Weights of a small spectrogram enhancement model.
Training: normuon at rate 0.031, 12400 steps, batches of 128.
Rows from block 9, named by matrix and row number. Each number is 50 + 15 x the weight over its row's rms, rounded and kept within 0 to 99. All counts start at 0. After the name is the row's rms in percent of the matrix's.
# conv: 3x3 conv (model.mid.2.conv.weight, 192x192x3x3), inputs 180-191, a 3x3 kernel for each
conv.117 096:68 51 46 66 36 47 59 37 77 72 52 62 80 50 54 51 48 47 70 71 41 48 32 39 46 51 74 64 53 58 77 64 59 34 54 62 68 25 54 54 40 54 44 49 44 48 19 60 58 53 50 43 51 31 36 48 29 48 30 29 46 55 58 51 64 54 65 44 56 66 52 59 53 19 45 53 29 08 49 34 38 62 35 54 50 33 53 64 68 66 60 44 72 47 46 54 67 48 37 70 32 34 52 75 59 43 65 53
conv.118 103:35 74 40 32 52 58 31 37 51 50 53 19 37 32 65 34 41 58 14 46 70 51 60 41 47 45 51 51 62 47 51 52 34 42 38 53 63 47 45 69 47 85 60 72 72 52 46 52 42 41 36 61 35 29 48 44 71 61 71 48 30 64 61 34 27 46 42 81 38 51 64 38 50 39 28 75 44 41 26 40 62 60 55 52 62 66 58 24 59 33 46 52 51 51 27 57 55 43 75 38 49 49 66 84 44 46 27 45
conv.119 097:76 69 46 57 55 39 68 54 31 29 29 52 80 42 62 54 41 58 67 62 52 52 55 32 51 47 27 48 37 41 39 51 20 22 43 43 16 43 33 67 44 59 61 35 76 42 44 65 57 46 38 72 33 61 45 32 49 60 14 56 61 56 53 51 50 47 36 72 58 48 44 53 37 44 37 61 52 20 35 58 31 55 75 50 75 54 37 31 72 69 35 54 41 72 54 49 54 31 46 48 56 71 73 30 15 50 68 51
conv.120 102:54 44 59 41 45 44 51 55 65 39 67 59 59 53 46 69 64 48 62 60 62 50 69 27 32 29 40 21 47 24 48 51 12 64 68 52 57 31 54 61 52 58 79 61 52 40 37 46 41 50 78 63 66 56 34 55 79 69 31 32 49 32 31 81 35 14 57 49 64 63 67 84 35 49 62 46 66 71 74 53 43 34 43 54 50 62 78 51 52 69 54 34 51 43 39 31 39 47 47 48 49 62 57 62 56 61 54 39
conv.121 105:33 42 74 43 32 42 62 63 68 65 40 38 74 68 45 67 67 31 40 59 59 68 55 61 64 42 56 31 37 34 38 46 41 32 53 57 31 34 50 34 69 51 66 46 48 64 47 76 62 46 69 39 50 22 67 43 52 64 83 60 37 60 65 24 62 59 22 41 35 50 57 71 51 41 50 35 62 31 85 59 58 56 42 37 37 55 41 64 63 42 72 57 38 34 68 48 56 25 44 65 31 40 78 79 60 90 74 50
conv.122 102:64 47 74 36 25 29 49 66 53 82 70 64 61 46 62 51 46 41 67 54 72 47 45 66 53 64 56 51 50 37 65 47 13 36 41 32 78 61 33 57 55 48 75 37 43 48 29 68 39 63 68 63 42 69 36 34 52 39 68 70 40 60 31 44 61 60 52 54 40 43 52 48 53 55 64 43 44 66 46 40 41 46 50 49 60 57 67 53 45 63 48 21 53 58 42 58 68 53 60 70 53 78 44 42 56 72 27 47
conv.123 106:46 41 40 41 67 47 38 59 51 61 79 52 53 72 54 39 46 60 54 43 45 39 74 69 47 57 49 29 43 57 63 43 27 63 54 38 65 78 57 46 38 61 54 48 84 55 80 76 52 21 51 26 69 60 62 48 64 51 56 73 81 63 46 46 31 60 38 14 44 59 59 58 41 56 54 46 55 60 61 39 43 62 48 53 57 32 47 80 60 44 80 51 34 41 16 68 44 36 82 54 43 76 33 17 52 35 53 47
conv.124 102:52 44 47 41 60 38 27 41 61 31 44 49 16 32 42 48 36 28 66 51 48 45 80 21 47 58 37 56 45 34 52 37 32 56 51 60 35 40 41 22 37 81 60 72 31 40 67 58 85 53 51 58 66 53 34 27 78 39 44 35 74 24 19 74 75 45 45 41 84 28 38 39 53 70 54 52 51 62 42 38 56 34 39 52 52 68 75 51 43 51 64 63 57 36 51 71 67 85 28 02 60 70 26 52 31 74 20 44
conv.125 104:57 63 72 20 41 61 49 39 70 47 58 61 52 36 19 40 25 71 52 51 70 54 57 59 54 40 59 47 36 61 58 41 63 52 39 21 29 56 34 54 69 64 47 42 88 38 50 71 35 66 66 33 54 50 45 64 89 58 65 51 27 52 54 65 69 42 26 43 46 76 55 38 37 43 54 56 35 44 45 39 77 43 58 54 43 66 53 26 38 34 56 57 32 37 57 39 53 43 65 30 69 61 62 41 83 20 40 87
conv.126 098:38 60 54 60 61 57 41 70 55 40 46 65 53 73 37 40 59 36 29 58 40 52 51 40 51 59 45 76 48 46 41 42 39 27 66 37 33 15 50 25 73 65 36 57 37 73 45 57 35 29 64 51 30 36 53 28 61 50 27 24 74 38 47 59 73 13 60 74 51 30 38 25 36 30 52 35 17 32 54 29 36 76 24 61 54 46 72 47 51 53 14 45 67 72 74 42 64 49 36 53 40 47 14 51 57 34 46 40
conv.127 100:42 35 46 39 49 44 36 27 43 78 53 79 80 72 72 40 28 48 41 66 64 55 70 32 52 43 28 54 32 51 46 39 52 39 51 65 63 36 80 33 30 64 50 30 32 43 57 50 48 47 41 42 45 46 42 57 56 63 27 19 43 48 42 62 28 51 55 14 47 74 38 57 66 45 40 55 37 30 53 62 53 74 90 82 64 74 68 35 59 51 55 50 89 60 22 67 63 41 41 53 55 22 51 55 32 45 33 19
conv.128 099:37 56 54 48 45 43 28 55 43 34 57 28 35 46 63 58 46 73 42 53 49 64 70 32 27 54 50 28 64 51 58 52 25 34 49 17 33 53 28 39 41 76 65 26 54 55 44 54 57 52 54 46 51 66 52 55 45 68 67 44 26 47 32 44 55 55 49 56 34 52 34 37 50 81 32 18 45 33 43 58 59 70 84 79 53 61 38 38 53 27 24 30 45 34 77 25 71 43 47 63 64 19 57 41 38 27 29 23
conv.129 099:33 42 22 56 40 65 38 42 52 41 53 55 43 79 77 57 48 53 39 30 44 61 69 34 61 70 75 66 56 37 36 37 36 47 34 33 37 37 59 19 79 44 61 65 42 48 38 72 35 57 24 29 36 61 41 47 50 58 41 37 46 31 37 24 75 65 46 70 55 53 93 65 28 32 59 57 59 57 43 47 77 49 55 39 67 42 42 73 39 74 42 60 48 55 73 71 64 52 45 39 57 91 34 36 24 25 33 52
conv.130 103:88 54 38 54 48 49 78 84 63 33 25 54 81 45 33 60 39 32 54 40 51 60 53 58 64 44 46 31 55 69 47 45 45 60 24 51 44 26 45 62 43 30 49 39 60 36 56 57 53 37 56 46 45 21 30 48 61 26 47 74 71 37 82 62 34 12 59 62 53 56 84 66 57 56 52 41 52 42 83 49 78 54 47 54 54 40 56 56 52 88 41 45 52 49 41 58 51 38 42 04 57 79 21 43 44 68 57 40
conv.131 101:44 52 73 54 67 52 52 44 71 48 62 47 73 49 63 57 52 60 21 55 35 52 58 55 81 38 40 70 41 60 78 56 63 18 42 78 47 72 56 37 54 78 59 66 62 73 59 26 70 56 51 41 53 42 84 39 56 51 52 69 53 70 64 57 46 63 47 58 75 56 56 72 41 55 42 53 52 21 64 72 69 81 53 41 49 76 39 40 64 72 38 65 23 77 27 43 52 64 59 72 43 50 57 40 61 45 55 49
conv.132 103:64 59 62 60 54 52 50 77 73 52 34 89 52 50 64 83 37 47 53 72 55 55 55 62 46 39 51 29 55 73 36 38 57 83 59 58 22 51 61 54 58 56 59 43 24 59 44 45 38 52 49 68 48 65 28 41 62 42 55 72 31 57 18 40 75 13 26 51 58 35 69 64 46 56 68 68 59 30 88 36 25 61 58 30 39 69 40 40 49 08 48 41 63 53 43 45 53 30 60 30 40 59 28 50 56 62 58 39
conv.133 100:52 69 57 00 25 39 37 54 34 33 43 68 28 46 53 46 41 52 69 90 57 72 82 21 51 60 30 51 54 46 27 44 44 66 54 71 20 36 67 62 62 37 71 64 45 60 39 37 73 42 66 45 30 20 67 65 60 46 62 51 62 49 64 60 45 47 39 12 68 28 57 53 62 30 49 41 59 62 31 46 50 31 34 56 24 46 45 60 54 59 23 30 16 67 37 34 05 30 19 26 69 74 17 73 59 40 66 58
conv.134 099:39 36 73 43 41 75 54 48 55 59 30 43 57 40 82 64 41 66 41 29 39 28 40 34 31 66 39 79 44 58 63 48 55 34 17 42 31 41 39 34 61 29 27 11 51 61 57 67 42 41 44 74 49 68 22 57 43 43 40 14 70 40 26 66 48 60 62 57 55 79 49 65 35 61 52 71 72 61 44 56 46 24 46 53 84 65 62 34 47 29 57 42 11 80 58 17 46 68 62 21 32 53 49 53 70 47 37 35
conv.135 103:71 59 50 72 51 36 67 71 84 39 21 50 39 28 27 67 38 30 51 40 15 56 61 55 42 41 48 52 47 74 63 11 43 66 31 73 52 42 43 36 38 40 31 25 18 18 58 29 21 48 53 50 58 40 54 36 66 23 74 70 57 52 38 71 48 41 85 59 76 50 44 58 69 44 52 45 47 48 63 65 69 61 59 49 34 54 59 63 41 54 43 40 30 91 28 38 49 52 18 32 62 67 37 54 43 74 52 37
conv.136 100:59 62 47 78 49 56 48 43 33 37 47 66 49 40 58 35 54 42 46 54 73 74 64 36 52 59 44 45 48 55 34 57 38 50 54 51 43 35 52 65 52 72 87 72 54 45 59 59 55 59 38 55 40 53 54 60 59 57 48 10 57 43 52 31 48 57 65 63 51 64 51 42 66 58 68 43 40 35 53 50 62 66 53 35 53 43 20 62 38 61 57 56 57 84 87 71 66 79 40 48 39 53 45 50 14 41 33 58
conv.137 096:45 42 34 49 46 41 73 54 34 64 34 59 47 38 53 20 33 14 44 25 36 45 45 39 34 43 36 63 67 64 66 83 64 62 47 44 33 55 33 39 51 47 56 48 35 50 58 30 35 43 47 40 56 38 19 46 62 47 63 28 75 44 44 54 70 27 59 49 55 73 51 62 44 53 52 60 56 51 63 57 44 62 65 22 56 44 62 64 54 60 29 47 78 38 67 52 58 69 49 24 24 43 33 54 27 51 41 28
conv.138 098:42 39 43 69 49 48 51 53 41 33 78 25 27 57 24 30 53 40 40 55 67 51 45 67 52 18 38 40 47 26 50 37 31 55 37 45 50 44 76 29 34 65 79 59 54 67 48 44 56 59 47 57 37 44 34 51 53 29 33 51 62 40 47 48 39 59 56 46 60 48 46 43 33 47 48 54 45 59 45 32 48 72 63 73 56 57 63 54 65 51 36 53 38 38 65 35 47 48 53 42 71 28 25 76 93 22 56 76
conv.139 098:58 63 80 51 30 54 34 59 58 00 31 16 41 60 45 47 62 91 56 52 40 47 42 66 58 48 56 52 19 38 54 53 60 73 51 41 30 36 14 78 60 67 59 60 98 46 37 64 40 35 43 49 44 64 54 50 66 74 73 69 83 56 60 52 47 58 66 24 58 65 30 57 42 40 37 60 34 49 72 56 60 65 69 48 51 47 62 62 62 57 07 41 42 59 32 76 55 34 61 33 35 55 22 61 57 43 37 81
conv.140 102:54 53 53 47 60 74 31 46 39 39 53 54 48 63 63 72 55 38 54 52 64 57 35 44 66 50 51 63 44 38 44 66 36 46 54 24 75 50 38 57 69 30 59 50 42 52 54 28 36 28 61 63 63 73 59 31 70 62 53 32 37 59 38 51 66 31 58 58 74 74 63 54 50 76 62 64 66 49 48 33 44 41 60 40 52 70 46 44 39 49 57 50 44 48 32 35 47 48 45 58 58 52 43 66 50 28 32 27
conv.141 094:71 54 63 34 52 52 43 46 41 49 65 67 64 38 58 46 22 20 69 57 65 41 52 71 46 27 48 18 57 57 41 53 48 75 56 51 65 62 46 65 81 50 70 71 55 42 45 51 29 35 58 31 18 53 55 22 20 74 41 50 48 31 29 61 57 58 50 49 54 48 38 36 75 73 54 48 36 69 43 55 35 35 71 03 36 58 29 41 76 43 54 56 55 59 65 69 54 53 76 42 68 70 39 44 54 33 42 54
conv.142 101:58 55 52 23 51 37 66 57 44 42 37 83 63 71 77 64 45 31 54 56 65 61 57 55 63 62 74 61 34 49 58 51 28 46 41 45 46 33 36 76 37 41 60 60 71 43 53 46 53 30 57 10 49 48 60 41 59 61 23 63 59 62 37 63 62 41 47 61 51 44 45 79 26 50 31 61 35 61 58 48 50 45 62 25 45 37 63 49 65 61 34 56 62 36 99 63 70 62 44 24 31 59 66 35 68 25 52 45
conv.143 099:39 57 43 67 45 64 43 15 38 39 79 50 29 49 62 64 60 50 46 63 28 68 54 36 28 31 59 73 66 67 61 62 68 61 80 55 41 30 28 29 39 16 30 82 70 48 55 81 20 52 75 48 44 56 56 57 74 73 38 47 41 47 71 57 47 34 44 54 54 61 62 80 45 61 56 62 42 44 45 36 61 44 59 81 37 66 64 39 58 34 57 47 41 54 55 42 87 73 59 43 56 70 22 33 52 63 63 36
conv.144 097:65 25 46 36 40 43 71 84 57 23 32 50 39 43 63 41 37 57 39 45 58 53 67 57 54 61 53 64 42 52 31 32 54 32 41 24 40 75 21 46 41 61 33 54 86 57 47 46 27 58 36 51 30 48 54 41 73 47 43 46 37 43 36 57 65 29 45 57 50 85 73 58 46 32 65 69 71 59 73 69 53 47 59 67 56 69 37 67 64 20 41 65 44 37 49 20 53 37 20 23 39 38 53 53 48 63 45 69
conv.145 097:41 45 45 47 65 29 28 36 31 25 30 33 55 40 43 29 49 72 45 27 23 64 62 59 51 53 61 68 60 45 54 41 49 50 42 54 70 37 24 79 43 57 73 58 66 39 41 30 43 58 42 46 44 21 39 45 33 59 58 66 63 55 57 68 48 69 59 39 46 55 39 61 60 56 74 58 71 70 46 81 50 62 33 60 50 47 46 63 53 55 38 53 50 56 44 52 54 49 71 47 46 32 49 70 35 13 59 46
conv.146 098:54 57 80 29 39 65 54 51 42 28 51 40 29 40 80 60 38 74 49 43 53 35 56 58 58 26 28 43 48 57 54 51 55 61 47 62 48 24 26 59 43 31 31 56 80 56 60 54 79 58 58 54 67 35 58 50 43 31 69 41 32 68 57 46 59 70 83 42 48 50 55 54 41 52 47 48 54 58 36 61 43 58 60 38 51 56 42 34 43 40 58 36 31 78 22 40 36 12 41 30 43 78 35 50 80 30 43 53
conv.147 096:25 38 74 31 44 56 31 59 44 45 41 60 61 27 51 58 48 47 35 48 54 57 68 71 41 29 20 75 47 29 75 48 33 47 51 40 82 56 39 51 45 51 39 55 51 61 41 71 81 64 59 55 46 55 54 46 25 73 25 49 42 35 22 36 54 45 05 74 58 18 57 54 64 47 46 66 22 30 55 38 17 44 41 19 65 49 41 77 55 42 69 40 39 58 58 59 71 62 70 42 38 61 62 38 40 51 30 25
conv.148 102:32 55 72 47 48 42 51 65 40 50 56 53 92 62 36 72 43 33 39 54 61 44 50 61 52 41 60 30 41 35 53 52 53 43 33 40 63 27 00 77 46 62 45 28 59 68 38 32 35 48 47 20 56 33 25 57 61 58 36 47 41 50 60 38 68 52 27 73 73 24 63 41 53 57 47 87 57 66 68 42 53 47 44 46 61 46 28 34 40 38 17 64 43 37 75 41 71 57 42 47 70 38 75 38 38 82 17 42
conv.149 095:36 47 20 33 40 25 39 46 37 35 35 46 36 60 43 36 50 52 50 64 47 55 63 58 72 44 26 52 38 46 38 61 22 07 46 47 67 49 40 49 46 55 74 22 45 75 72 56 56 58 78 45 51 51 56 39 22 52 62 53 71 60 67 63 77 60 51 63 48 75 68 40 37 22 43 35 58 63 70 53 64 26 31 45 56 62 39 83 62 58 37 67 55 39 79 52 54 46 27 55 46 48 65 64 63 43 58 47
conv.150 097:59 62 69 42 36 55 36 53 55 61 38 52 69 74 51 53 51 75 50 50 55 34 43 37 46 75 59 84 53 41 39 39 60 35 46 46 65 45 56 79 57 49 80 52 51 29 33 58 28 18 57 47 41 42 58 58 56 71 25 40 53 63 69 57 25 58 44 55 37 73 67 43 54 49 32 60 22 52 46 51 44 50 92 65 58 84 34 44 52 45 62 34 46 60 74 27 61 51 60 62 59 56 56 48 49 57 49 52
conv.151 108:31 50 71 71 55 73 52 55 49 53 21 63 38 36 67 56 67 32 56 45 67 29 54 38 50 56 56 41 58 67 82 29 57 64 42 14 54 52 61 47 17 58 51 55 41 57 26 55 55 50 59 64 70 64 25 54 77 54 47 48 54 36 46 25 45 67 41 37 67 47 64 60 52 42 50 64 16 54 50 51 41 46 60 30 63 58 35 40 48 41 62 47 64 30 48 52 45 49 35 40 40 47 59 75 71 72 36 25
conv.152 101:43 63 66 41 60 68 53 47 60 66 48 46 36 52 61 39 41 45 44 26 53 53 38 48 68 33 41 46 42 52 42 67 43 38 25 25 64 58 41 36 48 77 19 50 60 26 53 59 53 55 45 25 61 36 45 32 00 71 73 63 46 56 35 64 66 87 60 67 78 19 38 41 39 60 45 67 67 74 31 38 29 41 70 52 47 53 72 33 62 53 73 58 59 40 62 55 37 48 40 42 43 63 61 70 89 41 48 27
conv.153 094:37 55 57 65 67 58 70 34 46 27 41 20 49 46 36 79 26 21 41 42 62 35 43 49 43 44 36 43 61 63 78 62 65 80 39 61 53 31 29 70 39 51 69 55 30 50 44 58 39 41 33 55 56 41 27 59 67 74 66 46 75 53 06 88 41 47 48 61 62 12 47 57 59 55 34 57 62 66 90 49 53 59 58 48 59 47 43 49 51 61 35 32 56 61 64 60 37 57 51 62 57 58 29 39 28 85 47 38
conv.154 105:37 50 35 59 53 53 75 41 28 53 36 30 47 24 41 46 40 46 44 54 39 76 46 37 62 45 56 51 33 63 68 42 53 78 46 28 32 34 35 21 24 33 36 55 30 75 41 46 49 45 42 25 45 76 27 20 54 63 57 48 73 73 33 56 47 46 40 41 80 24 56 59 45 49 30 46 76 32 38 54 27 50 42 71 53 62 82 50 53 71 30 21 32 57 69 78 58 68 51 46 35 64 68 49 50 55 38 32
conv.155 098:73 66 68 48 81 38 37 31 78 53 49 52 55 54 76 67 53 75 47 47 64 29 51 24 37 23 36 81 73 69 44 75 66 56 53 41 40 27 29 36 23 84 83 37 29 44 44 41 51 57 60 29 60 67 53 52 53 32 47 50 20 51 36 57 57 53 22 38 45 72 31 53 67 55 60 61 68 63 22 61 54 75 39 36 57 45 37 48 44 55 69 48 55 57 34 42 65 45 20 65 50 65 77 59 67 44 36 60
conv.156 104:31 62 35 46 52 51 19 33 38 53 62 42 31 36 47 63 41 12 51 66 48 47 44 34 54 50 39 47 24 58 60 37 53 43 52 27 58 30 40 19 24 56 81 60 57 51 56 54 56 45 59 49 73 99 41 18 58 45 59 66 84 58 26 39 50 55 75 46 27 32 32 49 75 60 46 41 37 64 49 39 44 63 58 46 57 60 37 56 68 54 44 40 66 40 21 55 82 41 56 41 43 42 48 57 39 68 40 15
conv.157 103:56 65 43 63 43 19 44 57 53 48 42 65 27 43 68 53 48 75 27 39 51 45 54 12 50 34 19 64 36 47 81 43 30 59 35 53 51 34 54 16 51 78 40 50 39 53 43 64 38 61 70 50 56 64 18 57 72 54 43 49 60 42 59 52 39 21 54 67 38 29 57 65 71 58 68 73 48 40 52 36 52 49 72 33 79 76 56 36 54 33 53 25 57 40 24 60 72 60 59 34 29 65 60 34 51 39 43 37
conv.158 101:48 35 44 71 79 85 67 68 62 44 57 46 43 50 42 19 52 48 41 62 38 49 67 42 61 69 67 40 45 40 54 54 23 45 30 28 50 54 54 64 36 41 61 48 29 21 43 58 43 48 34 47 76 47 38 42 58 55 36 46 86 53 65 53 19 46 81 30 50 68 59 60 35 47 60 68 43 52 59 39 33 51 41 37 69 51 44 74 38 40 33 52 66 43 77 50 31 65 49 23 66 48 64 56 62 26 58 52
conv.159 099:60 66 53 36 43 69 59 39 50 57 62 52 49 48 61 47 39 59 42 39 56 58 35 37 67 45 56 51 67 62 33 35 35 62 54 42 51 69 52 75 76 66 56 95 81 63 52 52 39 46 32 21 30 26 50 37 53 46 57 65 70 46 42 68 70 42 54 54 55 65 76 86 45 39 55 71 42 61 53 69 62 40 33 72 71 49 69 46 54 49 74 66 38 53 41 43 65 46 70 61 61 60 79 58 49 52 55 33
conv.160 099:58 45 76 55 42 43 57 68 53 52 55 43 45 56 60 59 74 67 67 50 69 57 61 41 52 69 49 98 60 37 79 62 47 58 72 64 42 68 20 60 84 44 44 54 72 27 24 31 47 28 46 52 43 46 73 82 51 63 53 64 60 82 78 36 60 38 28 48 55 51 30 52 62 59 59 63 78 72 47 70 70 58 54 47 59 51 48 67 45 53 52 50 57 38 60 68 37 46 55 71 72 22 84 43 73 59 87 51
conv.161 106:37 42 52 40 45 51 57 57 67 65 54 50 69 39 37 63 65 40 65 17 45 41 37 51 58 50 58 55 42 56 34 44 47 53 64 39 73 44 37 46 57 62 40 51 52 63 46 68 55 46 60 52 60 36 98 64 45 57 47 62 55 68 71 28 57 53 60 59 63 54 02 62 56 33 47 45 24 66 54 37 41 38 39 40 29 40 62 42 63 63 49 34 48 56 47 35 44 35 51 90 36 55 48 25 61 44 36 22
conv.162 099:48 61 46 42 61 57 39 44 70 76 32 45 52 39 43 33 39 41 37 47 39 38 49 62 41 53 50 37 46 49 40 67 08 45 58 59 58 24 50 58 61 46 69 49 09 56 58 75 36 36 46 24 57 51 47 21 52 32 50 48 85 30 36 77 63 48 64 48 45 58 52 33 59 53 63 53 61 48 83 29 47 50 73 55 52 43 62 64 22 54 62 40 71 48 54 55 42 57 52 28 08 73 50 39 35 64 72 44
conv.163 100:31 34 38 56 68 71 53 56 41 57 53 56 52 40 37 28 39 37 42 37 57 58 78 79 51 70 54 58 43 63 55 61 37 50 53 56 73 66 70 55 44 34 58 54 64 65 74 58 47 45 23 45 39 23 33 27 55 35 49 51 49 57 33 68 39 20 73 52 43 58 68 57 61 44 54 67 57 86 57 41 52 52 35 53 46 59 60 44 49 57 47 67 59 82 52 40 58 26 57 25 00 58 51 46 50 45 20 18
conv.164 104:60 68 45 45 39 33 44 44 37 48 61 36 37 49 54 70 85 57 42 36 59 56 31 17 60 59 33 46 68 53 57 47 33 49 52 50 13 81 10 65 46 60 47 53 70 82 44 72 34 52 64 52 65 68 36 43 71 86 56 36 72 43 67 60 58 47 49 64 81 32 57 63 35 42 51 61 34 38 70 56 54 37 52 70 41 49 52 64 37 60 04 33 37 60 45 43 47 69 85 54 40 38 83 43 36 48 65 51
conv.165 097:52 43 24 39 50 42 39 48 46 35 30 49 73 55 56 51 61 40 49 65 58 54 73 71 38 34 36 54 63 41 47 57 44 40 20 27 14 45 68 46 66 60 50 33 37 50 40 40 51 34 39 55 49 42 51 65 63 69 58 58 43 44 47 65 37 48 44 59 66 40 58 87 48 65 62 70 75 65 75 55 48 48 49 47 46 61 53 52 64 74 32 03 66 66 58 48 46 59 41 46 79 89 62 50 84 24 68 38
conv.166 098:55 68 84 27 32 51 38 42 46 60 56 48 49 44 48 71 54 47 48 63 58 63 39 69 51 56 65 59 33 44 67 44 49 73 42 37 21 35 21 50 28 58 60 42 68 33 47 33 57 71 32 70 53 40 42 60 46 95 21 38 56 31 52 50 29 41 12 59 45 54 52 28 71 59 55 51 43 41 66 61 68 40 40 38 61 60 34 60 49 50 40 44 51 67 51 59 48 67 63 43 53 33 65 40 42 77 30 44
conv.167 103:58 63 41 50 32 38 46 38 70 58 58 64 75 11 49 76 69 49 59 41 74 50 51 63 60 60 30 59 46 26 70 51 57 29 45 47 51 53 51 73 42 17 92 64 36 58 83 58 46 50 23 39 44 45 56 64 56 40 40 48 70 54 30 25 70 58 33 55 54 35 18 41 36 30 62 53 26 46 68 68 72 62 30 63 38 27 27 55 55 60 26 63 71 46 61 56 75 56 44 34 43 53 36 25 38 62 53 31
conv.168 103:59 54 27 48 41 71 45 61 59 54 59 62 53 42 47 58 59 58 54 38 15 58 37 50 46 53 42 53 49 43 74 52 58 75 35 49 68 48 90 86 40 30 79 40 68 40 37 26 42 64 55 34 19 46 61 60 19 78 16 46 78 22 50 37 51 83 58 58 76 37 74 71 62 38 40 58 34 26 80 54 64 52 66 56 61 30 40 55 75 58 41 44 72 53 69 62 66 74 63 83 65 38 68 75 41 70 43 59
conv.169 097:28 69 60 50 50 40 30 39 55 38 48 44 48 47 30 42 62 49 61 46 44 76 50 51 51 42 44 45 59 63 41 63 14 66 72 38 39 03 61 23 57 33 44 75 30 52 61 46 50 43 62 52 61 73 24 54 58 57 20 19 71 43 13 67 38 52 56 61 47 50 59 63 30 31 59 38 30 38 55 80 66 50 42 52 38 25 53 62 63 60 48 20 64 63 71 49 36 60 55 33 54 80 46 57 53 61 67 64
conv.170 099:60 58 42 31 26 20 61 47 24 40 50 43 38 50 55 31 57 60 67 67 87 75 33 45 53 35 55 69 55 50 59 85 49 45 83 31 46 53 52 68 41 58 60 68 70 42 38 54 66 48 50 32 26 46 58 73 71 45 36 44 40 49 36 48 63 74 68 55 40 72 76 74 41 55 67 41 73 65 24 56 44 59 53 38 27 50 47 49 40 66 42 41 14 43 57 32 50 81 65 54 33 60 42 67 46 39 65 28
conv.171 101:42 38 23 59 53 35 54 53 70 49 51 52 55 55 39 25 40 38 49 56 53 69 56 39 56 56 57 34 52 26 26 57 34 27 32 26 31 45 83 55 38 56 47 71 47 48 61 70 28 48 52 20 66 29 40 77 63 47 63 56 52 23 67 42 49 52 55 16 38 45 51 23 64 41 53 59 63 35 58 32 31 52 65 66 37 65 49 67 29 45 21 37 78 35 16 65 26 41 46 33 53 56 22 54 48 31 47 34
conv.172 104:42 64 67 59 61 49 52 51 66 66 57 61 61 27 57 31 53 72 25 65 65 76 80 62 64 53 48 55 38 88 70 29 65 71 56 80 53 71 64 63 42 49 66 59 62 54 46 39 69 58 72 58 40 47 53 61 25 46 44 32 72 32 50 54 56 40 32 43 45 40 43 26 53 66 41 61 48 34 45 52 59 50 61 18 42 67 30 34 52 48 65 30 49 61 34 69 73 59 52 42 55 65 72 56 37 36 56 47
conv.173 097:60 38 51 69 58 28 35 58 13 53 45 36 71 67 51 38 44 71 49 42 68 24 55 24 46 48 51 39 40 44 62 75 51 71 61 57 20 45 52 27 22 62 73 15 80 71 58 43 59 42 71 50 36 33 16 45 49 35 39 27 58 39 54 65 53 61 58 39 81 70 68 64 62 45 28 37 56 36 31 47 15 64 76 43 74 60 39 61 50 15 59 52 51 67 31 72 51 39 66 33 49 53 56 51 50 54 40 67
conv.174 104:55 43 68 70 51 57 66 48 50 42 37 37 47 52 51 66 53 59 34 38 55 53 27 64 33 33 34 67 36 57 79 68 59 45 57 55 46 65 43 50 70 35 43 64 53 54 48 57 47 67 31 78 45 56 70 63 40 82 38 36 39 81 59 36 71 59 52 35 45 60 34 61 62 58 59 62 26 53 45 55 56 65 58 64 53 36 49 43 47 58 33 54 48 43 43 59 70 12 41 71 58 26 81 63 30 64 54 50
conv.175 093:21 48 31 66 34 51 71 53 65 61 41 42 68 58 49 59 65 20 36 63 49 48 71 43 35 49 42 45 43 56 65 46 62 30 46 48 16 25 58 40 47 58 51 65 32 85 29 53 71 66 39 43 52 43 50 24 28 46 57 15 64 42 44 21 55 49 70 57 79 51 55 59 45 42 38 46 52 40 54 50 55 79 64 72 41 40 17 60 56 92 38 73 61 80 36 69 38 41 07 52 40 43 75 67 52 73 39 58
conv.176 098:55 63 86 61 77 56 30 44 51 39 31 14 55 51 47 41 23 48 55 39 29 27 68 36 43 47 15 14 60 50 60 48 45 45 60 60 53 49 13 55 37 42 58 16 42 29 39 59 50 47 53 61 41 60 56 52 10 56 68 82 45 70 39 52 47 41 80 67 57 57 31 26 52 66 56 37 79 52 40 62 45 59 59 84 60 43 55 61 61 45 26 55 34 41 25 22 38 31 51 46 63 30 35 61 54 13 62 84
conv.177 098:67 52 55 67 41 48 60 39 14 35 32 41 41 47 59 40 37 47 44 54 44 36 36 43 32 64 44 71 55 34 58 42 62 50 13 28 51 55 55 57 60 58 48 62 44 39 75 56 43 42 48 11 55 65 31 54 45 40 50 54 22 20 33 62 42 65 61 44 44 97 67 46 64 46 62 33 36 59 33 50 49 35 49 81 36 29 42 39 81 37 79 58 58 58 46 78 38 12 59 48 51 15 68 71 65 31 41 46
conv.178 099:54 29 35 54 66 53 55 31 06 43 19 53 52 45 82 63 70 17 58 40 23 69 68 37 63 37 32 56 50 62 70 54 68 49 59 32 39 86 49 54 41 65 21 62 59 63 64 82 58 61 66 79 46 96 44 43 33 64 49 26 44 33 26 45 80 34 78 93 53 41 69 63 49 30 59 58 65 66 54 75 29 60 54 35 49 55 27 63 43 31 25 65 35 29 51 84 16 53 43 75 29 22 78 72 72 63 62 41
conv.179 102:47 24 41 36 45 39 45 46 40 37 41 40 56 30 64 72 81 41 45 39 29 47 39 46 42 38 46 66 75 54 77 48 47 54 48 62 44 46 48 37 31 89 61 60 30 41 55 24 49 64 50 28 48 36 60 60 58 48 88 50 64 55 42 46 52 44 65 61 63 58 61 71 38 59 46 54 44 42 61 53 45 65 62 38 38 50 44 72 70 63 49 49 82 40 47 63 34 53 18 39 58 62 72 50 33 33 63 38
conv.180 096:50 50 49 61 46 48 54 54 28 31 38 48 50 56 76 32 44 59 47 52 32 54 52 43 50 43 48 40 52 42 25 41 45 52 31 51 53 35 57 57 54 78 46 48 65 47 53 51 10 77 54 41 81 41 37 61 31 41 33 20 33 30 28 57 25 56 41 64 49 48 35 71 44 72 31 48 66 36 57 59 62 50 68 62 52 39 17 46 23 26 79 20 52 66 52 51 50 47 64 42 44 44 18 52 78 64 47 72